Rows from block 3 of a small masked spectrogram model, named by matrix and row number. Rows with one number belong to one neuron. Each number is 200 + 30 x the weight over its row's rms, rounded and kept within 0 to 999. All counts start at 0.
After each neuron's rows are labels from the 100 clips, of 14976, where the neuron reaches its largest size: "top examples" is what is common among them. Only what is clearly more common there than usual is listed. The data: phrases spoken by 400 fixed synthetic voices. In brackets: how many of the 100.
# u: gMLP up (value half) (model.blocks.3.mixer.u.weight, 576x192), inputs 0-95
# v: gMLP up (gate half) (model.blocks.3.mixer.v.weight, 576x192), inputs 0-95
# out: gMLP down (model.blocks.3.mixer.out.weight, 192x576, transposed), outputs 0-95

u.543,198,207,230,211,190,160,169,248,225,150,192,197,186,238,175,208,120,230,265,219,203,238,258,218,234,183,166,211,227,184,182,222,139,238,175,212,207,221,208,165,218,172,253,180,202,166,153,217,180,208,192,220,173,158,216,229,163,196,262,180,178,220,204,208,167,255,183,202,273,215,186,205,256,216,168,173,177,191,178,202,202,215,182,185,186,173,226,200,167,220,219,251,207,161,204,178
v.543,213,173,161,197,190,258,193,170,233,126,245,220,219,182,164,206,233,253,158,200,218,136,212,245,204,213,196,184,174,236,208,177,199,195,191,228,179,219,226,191,228,225,235,206,205,193,204,148,157,228,221,215,239,134,238,196,230,189,128,210,172,180,191,233,254,191,204,215,227,184,175,231,210,182,170,182,218,195,208,162,323,171,175,221,215,227,229,165,198,209,196,216,239,225,168,128
out.543,168,225,156,215,166,181,206,198,204,235,209,192,190,172,176,205,194,147,219,239,247,235,261,179,214,190,165,200,201,232,166,214,169,223,189,222,181,232,182,197,208,211,192,201,221,240,192,200,171,179,211,221,194,187,104,177,277,162,189,205,216,163,183,183,181,105,176,160,147,244,208,216,267,202,227,188,202,201,190,236,165,251,210,191,205,200,204,199,206,175,220,186,169,215,182,189
top examples: high voice (80)

u.92,227,202,192,172,221,236,169,279,177,162,211,205,213,231,176,193,196,228,212,215,176,230,101,189,188,220,298,121,228,261,192,215,148,213,178,203,231,212,233,214,223,222,195,209,192,187,218,207,235,194,183,215,172,150,206,233,227,219,191,160,229,236,185,224,213,199,192,190,272,181,180,177,181,213,190,236,170,185,215,209,202,198,203,197,187,224,149,224,131,220,190,249,215,225,199,188
v.92,207,224,230,227,154,182,286,162,190,176,183,187,165,219,229,205,191,169,206,181,174,213,203,210,187,194,160,182,158,191,242,215,223,144,172,207,230,212,177,183,182,172,234,200,235,231,225,162,235,208,223,240,211,224,204,242,199,138,211,205,224,142,229,160,225,172,223,204,219,214,231,184,198,192,188,140,218,191,201,203,185,235,230,222,195,202,210,248,204,230,201,177,274,225,261,144
out.92,192,205,187,188,140,176,177,127,205,221,172,196,188,200,259,197,166,203,207,204,192,169,229,209,194,208,159,178,183,175,224,208,193,179,158,194,198,208,219,219,171,230,229,154,232,196,154,173,205,215,194,186,207,277,177,183,210,160,199,191,230,147,231,217,214,112,193,225,188,213,252,246,262,213,184,160,267,176,237,217,201,256,206,214,197,204,166,156,200,174,214,105,282,220,234,181
top examples: mains hum (98)

u.289,232,210,242,215,192,179,200,277,211,243,210,189,180,185,205,192,197,200,166,180,178,244,200,215,145,202,224,148,237,203,192,178,224,185,187,221,222,164,191,124,139,207,215,149,235,191,148,239,197,276,238,162,174,196,235,220,225,212,191,187,196,234,209,232,139,135,215,205,248,195,195,168,227,217,194,230,176,212,197,149,251,176,182,170,216,232,186,188,134,238,197,155,180,140,171,164
v.289,179,189,217,189,209,205,204,242,189,207,221,173,244,152,219,181,175,177,173,184,188,184,194,236,212,207,154,199,198,183,192,183,205,200,159,217,189,175,153,159,260,208,229,223,215,243,249,210,247,179,179,186,199,203,163,237,245,184,181,267,248,171,197,258,179,266,212,132,150,171,174,209,193,222,265,172,187,157,221,195,184,161,183,178,240,196,182,198,198,156,223,197,207,248,237,150
out.289,220,206,207,189,240,170,172,188,206,166,217,205,226,246,216,196,232,221,188,194,207,190,145,209,212,221,202,193,174,194,235,238,203,249,212,217,192,189,219,236,210,319,194,201,188,192,239,226,200,212,190,192,171,129,164,183,168,190,228,216,190,247,144,169,161,187,179,181,217,224,158,170,207,203,181,186,168,225,193,194,230,183,208,158,216,229,185,193,224,159,199,153,196,214,229,155
top examples: reverberation (88)

u.393,163,161,201,155,136,227,201,217,174,154,163,207,171,213,191,222,267,221,230,220,201,140,253,183,198,208,219,177,175,199,204,182,174,167,224,185,175,200,222,235,208,159,189,198,197,200,207,214,210,265,173,236,201,212,160,186,197,180,235,179,246,226,133,190,199,174,219,241,192,255,234,218,207,192,185,183,227,199,185,198,190,205,200,185,165,254,194,219,192,220,226,204,170,191,209,219
v.393,199,219,162,151,211,235,161,175,142,186,213,209,241,141,193,185,205,226,217,125,194,111,181,234,157,263,230,216,169,149,175,193,168,247,167,199,194,216,181,226,198,197,193,179,212,244,219,166,251,168,185,192,172,183,229,198,193,193,169,204,222,192,218,232,222,208,205,177,207,182,221,191,231,243,232,230,201,156,230,214,153,167,185,195,216,181,174,155,227,162,150,214,164,277,224,248
out.393,237,189,240,154,205,174,292,209,154,216,201,185,190,237,257,186,143,193,189,197,181,243,152,202,169,207,217,170,183,197,228,187,223,259,228,201,245,176,187,195,188,177,209,208,246,243,174,237,238,201,209,189,214,163,234,240,171,245,156,216,208,187,223,193,178,222,229,174,258,181,176,169,158,181,178,186,161,196,230,167,205,238,208,191,200,178,206,201,214,209,217,231,181,178,159,174
top examples: deep voice (81); quiet level (74)

u.538,239,234,223,194,206,170,146,168,191,172,221,188,264,157,162,212,262,205,172,198,187,201,231,183,199,186,155,218,188,213,180,182,223,197,243,170,198,212,243,199,174,182,183,245,214,241,197,209,228,200,191,161,205,200,206,175,171,151,210,199,207,203,151,254,80,224,226,234,177,163,203,210,229,181,257,153,189,161,258,258,229,160,190,243,169,230,188,156,211,163,215,179,217,212,178,181
v.538,212,187,208,248,199,232,159,156,204,201,191,157,147,228,262,219,186,217,202,208,178,187,172,206,173,230,257,197,142,202,181,175,163,192,189,208,212,224,221,228,178,172,213,217,190,223,172,211,243,165,217,191,165,148,214,260,129,230,135,237,165,231,214,235,217,192,240,235,204,213,273,230,220,162,208,201,202,214,218,210,160,185,223,185,201,183,188,195,220,187,150,196,167,231,215,227
out.538,171,227,256,193,203,187,173,231,176,182,204,211,181,167,233,199,305,161,145,238,238,149,182,157,243,287,181,181,207,209,168,191,200,218,199,217,194,223,242,227,191,192,204,154,204,216,230,234,209,205,215,219,185,150,197,162,231,177,203,176,191,242,209,210,169,232,190,213,246,204,142,146,185,188,205,207,195,262,250,229,222,192,179,190,201,184,204,197,220,201,219,132,187,177,206,169
top examples: reverberation (68); thin (high-pass) (66); clipping (55)

u.137,165,219,213,170,234,166,236,215,221,257,182,212,219,218,260,155,269,182,199,187,185,257,246,220,186,177,176,166,198,242,172,183,263,226,256,196,149,164,184,213,176,203,196,191,232,203,184,210,180,214,192,187,238,231,207,223,189,187,214,214,215,239,165,211,209,184,210,240,238,170,199,218,137,215,160,194,171,248,199,163,192,178,184,222,206,250,194,240,140,199,172,211,172,227,198,231
v.137,175,232,231,172,195,202,234,165,225,186,153,206,180,214,223,209,243,263,223,205,249,175,203,178,155,163,241,163,192,143,214,169,222,222,196,224,156,173,187,217,271,190,202,191,256,210,209,222,170,216,198,202,237,179,180,139,191,178,206,230,138,153,221,215,211,179,221,246,211,164,196,258,199,188,221,240,188,236,210,213,190,234,233,162,176,209,183,239,151,160,183,182,254,142,211,238
out.137,271,208,265,189,225,216,166,142,197,212,201,201,201,201,211,206,200,194,170,194,228,209,271,158,195,211,232,224,192,152,191,202,171,202,194,196,192,206,227,280,324,203,209,213,200,214,196,201,171,182,186,201,230,196,206,185,243,173,174,242,192,143,199,175,218,221,226,255,191,170,164,215,129,212,238,223,196,232,190,212,161,205,234,167,215,223,179,190,176,169,208,207,260,171,195,184
top examples: high voice (72); mains hum (36); rumble (35)

u.550,182,212,199,202,206,220,180,169,179,152,176,177,229,221,163,243,190,212,164,189,265,193,247,206,199,203,190,103,225,221,197,189,119,199,182,185,160,256,209,245,200,214,179,177,112,222,219,198,236,187,223,243,225,206,180,193,227,187,215,151,216,170,195,247,231,141,217,209,199,201,233,178,185,222,203,262,179,168,207,149,194,196,186,222,239,205,162,147,245,231,173,237,207,201,164,203
v.550,156,161,219,193,196,192,203,165,235,220,272,232,115,250,171,187,148,188,204,229,180,101,160,187,207,208,162,151,194,149,211,177,174,212,224,211,213,233,218,170,190,142,234,176,188,179,165,204,138,187,188,268,209,230,199,216,248,147,204,199,196,194,192,193,207,189,220,200,208,194,233,157,154,190,181,173,208,222,196,207,219,175,219,213,187,201,236,230,212,240,198,179,215,234,229,189
out.550,132,206,252,224,220,207,206,189,216,188,191,198,215,243,160,193,208,219,217,172,169,177,174,255,204,199,177,145,155,176,189,205,164,190,215,222,224,202,204,180,152,171,177,195,215,193,201,196,190,174,164,193,179,225,167,179,189,202,211,202,244,201,195,231,207,223,232,204,221,177,192,182,178,185,228,206,222,253,219,227,221,200,167,181,239,180,227,217,224,171,216,174,180,184,193,225
top examples: thin (high-pass) (71); mains hum (58)

u.233,220,227,275,243,221,224,177,242,208,169,226,204,200,193,183,200,173,151,205,245,192,220,212,228,194,179,164,235,193,150,190,240,190,237,223,216,147,209,219,184,188,194,195,162,202,170,254,206,207,231,241,262,204,211,162,190,189,210,215,175,238,169,212,152,240,181,180,184,210,216,217,209,199,245,141,161,187,149,160,157,265,222,136,245,202,210,211,214,204,257,167,203,182,193,149,179
v.233,208,198,204,153,248,253,153,245,233,215,187,248,216,212,202,224,214,249,194,186,232,228,197,245,234,223,300,141,214,221,175,175,244,263,151,167,217,206,223,208,204,189,193,210,167,179,180,226,196,178,164,191,153,200,167,205,201,237,194,206,174,175,247,205,165,213,213,224,196,194,190,204,193,179,199,250,189,191,194,208,188,187,197,196,244,196,201,131,236,218,161,210,213,151,295,223
out.233,230,209,161,196,228,148,146,237,199,183,218,195,180,274,203,171,196,184,150,256,162,212,176,163,231,210,258,160,197,213,224,204,243,220,232,194,186,195,174,179,294,188,201,215,197,209,207,210,213,206,208,221,249,98,231,249,228,197,173,185,189,250,217,245,235,223,195,161,199,209,228,178,190,227,133,204,219,205,194,211,182,221,142,209,157,205,169,246,180,210,180,267,155,196,217,176
top examples: reverberation (100)

u.41,225,198,176,218,197,138,215,252,205,199,204,208,212,262,145,181,183,200,182,219,156,206,161,211,200,167,320,182,216,222,185,224,132,221,188,218,218,190,197,180,165,230,184,218,264,185,217,203,206,234,182,215,152,238,212,215,231,225,204,200,226,236,211,207,278,150,176,180,177,229,159,177,196,239,159,195,213,174,175,155,216,198,225,190,216,204,147,221,179,188,201,196,251,229,216,243
v.41,226,193,218,187,161,215,169,244,211,149,182,214,189,240,161,169,197,186,181,232,181,213,166,154,140,131,212,193,264,269,200,206,216,229,195,227,132,171,201,147,166,216,195,181,214,161,206,224,208,256,224,233,182,194,193,241,237,238,218,212,147,197,188,196,181,182,194,213,172,249,191,168,205,219,222,164,165,208,187,182,202,201,153,178,193,182,160,207,205,165,170,182,265,194,237,212
out.41,233,186,196,177,194,172,176,163,230,177,238,223,279,201,193,196,167,232,163,206,195,174,165,134,210,200,214,187,201,219,231,195,156,142,209,267,208,202,224,223,130,163,215,182,225,189,184,175,182,205,177,206,228,185,220,223,214,226,219,203,158,199,239,139,220,210,198,203,168,199,147,235,168,138,214,229,226,236,201,248,200,195,243,200,211,201,211,132,276,203,214,136,206,211,217,224
top examples: mains hum (49); clipping (48)

u.78,148,205,184,249,190,235,191,259,174,203,200,165,195,213,162,217,158,194,253,182,172,222,170,174,163,199,244,130,215,207,179,245,221,207,215,155,222,259,163,239,236,204,180,163,198,198,217,187,255,167,228,207,188,198,191,209,207,223,179,177,193,190,210,224,227,163,213,191,179,209,214,220,193,225,228,250,219,155,197,138,188,229,163,194,209,262,153,195,188,173,174,225,187,163,218,253
v.78,212,181,188,185,199,237,167,205,174,264,229,249,173,216,165,229,207,177,221,225,229,193,195,148,185,180,161,201,141,229,213,170,224,198,182,194,237,230,217,207,170,148,163,195,145,191,219,224,147,195,237,253,204,237,187,185,238,233,223,183,206,187,171,184,147,157,256,185,166,202,236,164,151,145,213,121,231,206,217,197,205,232,205,207,147,204,217,254,156,237,221,226,185,213,237,195
out.78,157,209,186,236,199,182,183,195,195,187,194,184,221,229,292,213,234,206,207,233,177,250,226,197,185,244,165,173,190,223,201,191,213,203,213,199,249,198,85,188,214,206,226,173,199,168,189,232,193,132,188,201,199,177,179,188,171,227,222,196,244,167,177,184,168,214,220,141,246,158,214,214,243,188,192,201,212,211,231,123,184,209,194,167,177,200,193,174,185,185,211,190,214,207,237,205
top examples: reverberation (78)

u.571,218,203,185,192,231,177,152,178,253,204,260,222,280,241,202,203,177,176,219,203,200,171,194,195,218,159,204,208,215,234,170,168,231,170,178,188,202,222,220,186,191,218,195,219,240,189,177,185,232,188,162,184,249,162,225,197,191,184,227,175,156,219,179,222,227,219,196,192,193,160,131,215,202,98,274,233,165,203,252,151,223,212,183,222,198,151,144,152,231,197,205,220,263,215,190,161
v.571,237,169,229,181,199,222,186,169,219,122,233,239,178,220,203,245,210,209,195,208,230,235,220,200,162,178,247,143,179,184,182,218,207,212,214,173,233,216,219,273,181,215,217,192,181,162,253,191,156,185,189,215,189,213,170,193,212,189,193,204,181,220,204,207,185,176,233,200,261,203,218,197,120,201,218,214,208,226,202,151,213,193,210,207,194,199,173,240,236,204,188,229,226,186,154,205
out.571,184,214,199,170,223,184,228,137,195,213,178,196,168,86,158,226,252,204,181,155,202,139,202,154,185,239,221,204,159,180,221,218,176,216,188,162,230,192,210,216,176,182,207,219,175,207,221,128,192,147,218,209,144,211,189,180,239,195,228,227,202,194,227,203,169,198,225,187,233,177,188,168,180,235,195,179,191,255,220,293,189,133,244,194,205,184,229,199,210,184,228,217,196,181,210,218
top examples: child-like voice (73)

u.520,221,190,196,232,218,203,199,201,185,191,227,176,218,179,157,183,221,187,189,198,189,140,172,209,178,221,181,207,179,218,150,205,200,200,181,173,221,175,156,161,179,198,225,232,232,113,226,225,242,230,249,201,221,257,191,148,182,209,224,232,201,187,211,184,212,228,201,212,134,177,187,233,194,189,271,161,245,226,205,182,242,215,220,121,215,175,197,177,142,219,218,198,244,235,178,135
v.520,149,149,219,171,201,188,230,229,174,193,206,209,209,164,215,231,194,192,162,213,160,191,218,215,168,223,219,171,240,215,264,196,226,236,229,208,149,219,205,185,225,231,183,170,217,185,216,238,237,190,238,239,193,140,148,208,300,272,205,221,225,172,214,210,205,201,208,204,286,212,165,173,267,231,169,172,133,218,134,170,162,197,197,198,207,115,176,203,189,203,208,137,216,210,229,148
out.520,166,171,268,257,205,220,193,189,194,175,195,204,222,177,216,207,192,205,221,189,165,160,210,277,196,230,229,153,163,176,222,253,252,143,208,223,130,221,182,190,170,192,220,208,160,174,239,133,201,195,173,200,149,227,179,176,241,184,187,202,191,244,163,172,170,194,195,215,200,226,221,164,253,170,228,210,160,195,157,245,234,212,139,202,166,196,235,253,205,248,213,235,201,214,225,220
top examples: deep voice (61); /eɪ/ (59)

u.19,177,199,177,292,166,182,168,218,206,140,202,238,181,188,240,219,189,242,211,197,167,222,190,189,190,184,261,160,161,231,213,188,159,163,185,176,225,213,213,197,198,204,189,216,215,221,196,230,130,263,200,178,242,225,215,195,259,230,177,219,218,207,142,197,227,146,197,220,203,205,211,176,270,164,172,226,177,227,185,212,168,209,187,210,195,176,182,219,181,204,217,214,244,159,218,160
v.19,215,219,165,193,210,167,193,177,210,182,179,225,187,163,211,230,167,251,197,178,168,194,222,190,186,191,196,231,195,187,234,206,125,177,179,168,216,200,193,173,212,268,269,173,224,210,245,230,257,211,203,173,169,206,246,226,191,220,179,208,203,152,169,201,269,195,187,212,200,217,235,232,229,196,187,213,215,178,163,222,180,167,154,124,194,201,176,183,207,195,197,203,208,168,183,258
out.19,163,195,172,185,173,242,232,207,214,212,197,185,229,185,206,187,164,169,172,164,222,225,184,187,203,220,239,230,201,264,179,215,138,203,287,190,177,207,208,206,197,204,190,181,175,170,211,237,214,199,224,210,221,249,226,191,198,169,183,200,209,151,171,185,201,72,167,244,192,207,192,157,210,201,210,230,189,185,217,223,191,182,214,239,208,155,201,213,165,200,186,191,198,186,173,205
top examples: deep voice (60); mains hum (42)

u.440,190,203,188,146,177,213,169,259,195,220,195,196,177,221,150,190,159,218,209,234,234,180,215,181,210,165,238,251,222,179,226,201,231,225,205,195,210,194,216,208,210,252,206,208,200,190,176,215,187,196,230,214,175,233,207,267,231,260,182,200,161,185,246,151,236,200,163,168,188,216,180,153,234,224,179,171,210,252,143,248,151,214,235,177,193,176,199,192,224,206,222,217,245,170,207,200
v.440,215,236,155,165,248,211,212,185,208,191,197,206,240,174,235,174,218,204,200,133,188,181,218,229,177,214,246,179,169,217,154,157,251,273,142,206,173,178,155,204,166,197,174,235,217,208,187,115,208,213,168,176,157,155,217,211,194,271,203,197,213,256,209,228,192,202,198,201,173,158,191,197,189,229,216,217,192,205,199,238,188,176,164,198,228,214,154,157,253,172,163,218,200,251,229,241
out.440,179,217,167,198,195,177,210,158,182,233,203,202,223,205,234,252,213,179,232,212,149,189,181,222,196,190,193,156,211,232,230,175,234,176,228,208,171,207,190,233,144,142,172,244,252,173,205,178,173,188,205,205,214,150,225,208,235,217,178,194,193,195,188,288,144,202,187,189,199,214,249,217,256,186,181,174,215,127,248,180,197,216,227,127,210,245,183,181,207,224,226,257,150,183,159,217
top examples: reverberation (65); mains hum (38)

u.165,167,192,207,231,199,224,162,208,214,193,182,174,225,293,242,185,185,236,254,146,192,204,215,173,206,221,167,177,216,236,212,178,153,218,202,218,188,216,287,209,159,155,175,255,193,177,235,211,221,180,175,245,200,159,182,215,177,181,249,179,158,231,158,199,248,207,204,223,168,192,241,140,178,155,228,254,172,238,224,196,221,188,211,197,202,222,136,174,239,233,206,224,172,159,174,188
v.165,169,203,209,221,189,263,187,216,198,224,199,157,133,227,243,197,180,218,249,166,150,204,177,211,231,180,143,174,204,163,217,173,226,175,237,194,193,190,194,216,165,152,227,240,284,155,179,183,266,191,207,227,150,186,161,188,191,279,214,162,211,219,177,156,230,223,161,224,194,214,232,176,224,216,234,264,237,187,191,203,191,161,236,198,221,181,165,196,210,224,202,166,273,114,186,221
out.165,172,194,211,202,208,196,205,227,217,207,195,175,218,261,173,247,174,165,197,175,208,168,160,185,220,254,184,232,246,153,188,218,252,158,197,206,164,198,196,208,172,231,206,207,265,217,196,187,211,189,145,195,213,162,199,199,202,219,211,201,220,245,217,184,147,158,185,213,202,195,288,238,176,178,245,197,191,191,210,220,268,182,218,201,265,168,112,236,183,198,181,208,224,202,240,216
top examples: mains hum (80)

u.514,225,225,151,202,236,216,182,198,210,179,210,200,233,233,165,189,167,202,221,156,235,191,210,244,178,216,233,221,248,204,176,199,143,215,149,213,216,206,227,214,260,159,168,201,188,222,173,191,205,171,182,217,171,116,215,242,242,182,218,184,186,177,189,274,126,207,204,215,240,183,130,217,218,156,194,191,189,195,239,179,215,212,200,246,228,214,184,152,221,240,193,229,202,195,172,181
v.514,252,231,227,207,142,206,244,165,198,205,168,160,183,260,236,246,214,219,220,215,238,214,153,209,191,228,165,234,192,224,198,231,231,207,149,175,226,201,167,208,217,205,159,160,214,201,179,203,228,218,241,143,197,235,187,197,146,197,193,183,220,187,197,152,235,163,200,216,212,230,253,245,223,219,173,192,188,181,176,154,183,225,178,213,210,124,175,211,188,198,174,229,207,206,270,248
out.514,211,224,220,176,147,247,209,160,183,207,166,188,181,244,204,216,229,154,227,196,231,219,184,215,209,245,140,174,203,220,218,271,242,206,208,173,181,196,238,234,186,244,202,151,195,189,252,235,163,263,223,159,175,177,203,214,142,163,223,152,232,231,187,196,213,187,206,239,194,220,200,184,176,240,162,206,161,167,192,198,180,244,176,253,180,188,194,206,201,170,191,202,211,221,230,254
top examples: thin (high-pass) (100); high voice (55)

u.271,186,239,214,223,216,244,184,237,191,105,187,193,187,239,155,201,186,227,206,218,256,254,190,261,199,185,219,148,213,226,200,235,155,168,187,177,190,215,189,221,171,217,167,189,161,183,216,212,239,202,186,236,196,185,169,211,235,245,238,190,215,216,204,232,182,204,214,235,202,223,211,148,167,289,203,200,169,177,166,227,196,257,197,160,185,195,130,175,228,250,210,221,200,179,190,210
v.271,151,171,187,196,203,227,252,230,176,275,245,240,136,253,191,225,194,156,201,212,234,198,164,181,217,207,223,165,238,213,242,183,180,190,214,209,180,219,240,173,177,154,182,193,204,138,125,196,164,187,236,214,225,240,163,249,224,197,192,184,203,169,194,169,230,271,219,184,186,226,259,187,193,185,227,159,180,233,166,185,232,191,194,206,153,243,222,224,195,233,190,144,172,201,222,163
out.271,200,193,192,203,200,205,217,229,216,200,214,201,212,237,225,181,210,194,232,240,212,242,180,226,183,199,252,181,185,186,232,209,216,157,242,212,188,202,138,206,261,189,182,244,210,177,200,195,182,200,200,161,245,168,219,230,196,209,225,187,186,240,152,187,161,257,205,174,222,195,238,133,199,193,215,163,189,189,210,177,205,167,169,164,199,199,225,221,208,215,193,243,142,206,214,197
top examples: thin (high-pass) (51); mains hum (43)

u.355,257,235,179,217,237,156,203,146,200,171,214,212,295,175,212,189,224,164,205,227,221,132,205,222,190,176,141,207,125,191,187,231,210,221,178,218,204,207,201,209,139,243,190,248,150,171,226,188,188,202,207,198,181,193,191,224,188,211,195,162,174,179,198,223,261,139,217,207,176,185,177,200,220,234,175,193,174,166,188,131,219,148,169,154,201,193,135,199,233,222,123,182,223,234,237,183
v.355,236,250,193,190,160,263,227,194,178,183,170,170,201,256,197,256,179,221,222,170,203,235,166,232,229,213,166,207,187,237,206,201,190,157,151,231,261,179,206,208,249,262,224,178,167,201,218,215,207,220,251,183,187,169,233,237,199,201,212,162,206,157,182,227,214,212,202,239,246,235,201,190,251,183,172,206,179,178,191,185,177,231,189,141,204,167,188,188,156,171,174,226,249,178,225,208
out.355,248,182,148,182,152,159,251,211,181,231,186,201,202,222,166,224,200,246,132,176,216,187,248,182,227,245,159,261,222,236,166,215,208,130,191,181,189,214,226,193,101,224,187,216,221,206,207,249,184,232,200,221,173,206,232,186,197,220,184,216,193,195,188,144,235,228,193,232,165,234,214,251,227,215,238,200,152,186,174,225,213,214,133,201,203,170,190,171,189,191,173,176,185,172,185,206
top examples: mains hum (95)

u.251,128,193,171,231,228,218,181,184,182,145,240,194,295,202,160,191,192,168,202,183,212,184,186,226,212,202,158,187,203,218,182,201,263,215,186,214,174,222,165,156,212,155,200,180,218,193,220,202,194,197,161,194,238,223,206,188,190,183,200,143,188,198,243,219,209,232,214,185,200,175,156,242,191,177,262,227,170,201,219,127,215,191,230,181,212,188,170,157,240,150,212,220,223,232,193,184
v.251,180,239,193,212,173,254,202,147,195,217,240,199,171,251,252,262,220,171,178,214,195,237,138,225,185,251,183,151,215,212,167,210,183,201,212,250,274,218,176,230,178,207,283,191,194,160,183,182,142,197,229,184,202,211,185,189,220,188,234,189,177,221,192,191,210,237,238,210,188,210,206,192,161,226,202,147,173,207,191,236,214,196,115,204,200,226,214,244,215,229,203,212,193,212,230,168
out.251,240,230,176,191,198,220,226,164,181,242,168,199,167,145,163,205,213,233,189,199,186,182,189,183,231,211,147,231,187,197,232,235,199,211,226,161,226,196,192,193,179,191,218,225,195,227,232,219,267,252,219,203,165,213,225,183,171,208,206,194,200,216,186,175,163,192,199,228,198,222,195,179,160,245,215,164,122,220,205,269,219,192,178,188,193,169,195,238,217,181,186,213,206,172,223,238
top examples: thin (high-pass) (85); low voice (57)

u.367,172,185,124,223,211,189,228,168,201,164,195,188,204,189,142,209,180,200,256,168,172,201,207,192,184,203,222,153,189,195,165,168,207,218,163,182,164,222,192,209,173,179,157,213,198,199,223,216,212,227,210,207,222,215,178,189,274,232,202,193,198,266,213,222,128,154,194,205,233,176,189,208,138,187,215,139,240,201,234,184,230,214,249,176,224,163,114,160,206,207,162,236,194,219,214,219
v.367,182,227,214,246,204,166,175,217,247,174,176,199,159,231,204,178,191,220,230,190,155,155,213,170,153,157,214,218,210,139,204,186,201,210,163,162,216,218,246,201,176,193,189,169,229,246,194,232,186,191,229,211,156,222,182,214,259,175,184,216,206,217,202,223,133,164,198,165,211,185,226,186,187,225,252,216,193,219,201,171,186,184,140,213,238,172,186,186,208,210,169,177,145,207,208,171
out.367,208,230,167,184,170,133,226,147,171,185,181,190,151,267,183,215,215,181,203,162,213,211,215,116,192,124,183,200,207,187,225,210,229,238,184,182,182,194,216,194,173,248,175,225,252,209,216,255,188,207,173,189,164,157,203,187,190,167,190,238,194,235,241,199,139,183,196,185,182,219,183,185,186,215,202,186,181,181,199,238,208,171,204,184,214,213,225,148,206,226,193,175,138,210,197,199
top examples: reverberation (84)

u.146,147,207,228,214,182,206,186,237,172,182,232,188,216,171,211,199,240,208,139,243,222,229,151,195,219,193,192,183,159,219,220,178,229,166,243,218,208,186,179,182,193,181,187,232,171,154,207,205,128,210,213,174,241,233,249,166,177,171,208,180,166,227,149,194,204,208,211,219,227,199,202,186,234,170,215,193,216,219,278,185,203,185,234,162,176,226,220,221,215,212,212,248,240,207,207,189
v.146,227,209,197,204,232,244,132,182,271,231,208,229,226,210,240,191,220,186,234,206,185,201,199,211,165,181,203,267,161,165,193,212,208,181,166,202,228,197,180,187,220,187,210,173,253,159,152,235,224,219,201,187,203,193,175,184,215,190,164,239,240,214,258,226,164,220,190,172,136,194,195,173,175,212,232,152,204,234,186,205,207,173,210,159,220,225,213,166,173,114,220,171,207,198,266,220
out.146,216,232,250,252,168,204,214,248,182,221,201,169,144,196,206,192,253,241,174,224,192,134,201,195,181,220,168,161,197,177,201,187,184,237,226,199,181,221,189,228,171,194,171,182,157,214,233,200,155,221,212,187,208,246,247,172,212,175,200,148,204,209,187,215,225,211,193,234,217,200,188,231,238,214,211,209,240,188,253,177,236,163,181,226,213,253,210,197,220,243,195,226,196,239,162,166
top examples: deep voice (68); wide pitch range (55); thin (high-pass) (31)

u.6,194,224,192,202,212,200,192,204,190,238,227,235,237,294,240,143,156,156,222,174,150,175,186,179,190,258,275,133,176,213,176,197,204,188,204,262,206,159,217,177,217,234,189,144,202,166,219,168,204,229,166,205,194,189,230,234,230,199,223,224,160,242,207,177,254,223,158,213,157,214,193,205,171,182,241,199,199,188,192,242,171,154,205,199,197,234,180,201,186,170,182,215,188,216,215,217
v.6,225,147,231,205,233,165,229,180,259,205,237,203,174,164,166,183,242,175,239,157,221,192,249,215,213,227,233,206,220,113,175,177,184,196,233,176,173,198,236,129,208,155,198,215,219,133,255,211,190,190,173,199,193,200,194,186,164,153,207,223,189,194,204,233,173,227,185,221,234,204,171,132,145,254,193,201,165,238,165,239,157,185,198,217,201,224,208,185,182,179,248,193,143,195,173,164
out.6,179,216,274,225,275,149,200,210,192,174,219,191,190,193,165,175,152,182,193,162,180,245,211,212,200,239,253,164,182,228,190,227,164,191,106,214,118,193,217,213,207,229,170,193,206,199,209,169,218,164,189,217,209,248,197,189,218,219,197,201,188,252,185,209,248,201,201,198,200,183,184,189,167,212,199,233,201,208,196,159,191,169,186,225,208,192,205,197,183,184,206,183,188,207,208,164
top examples: child-like voice (69)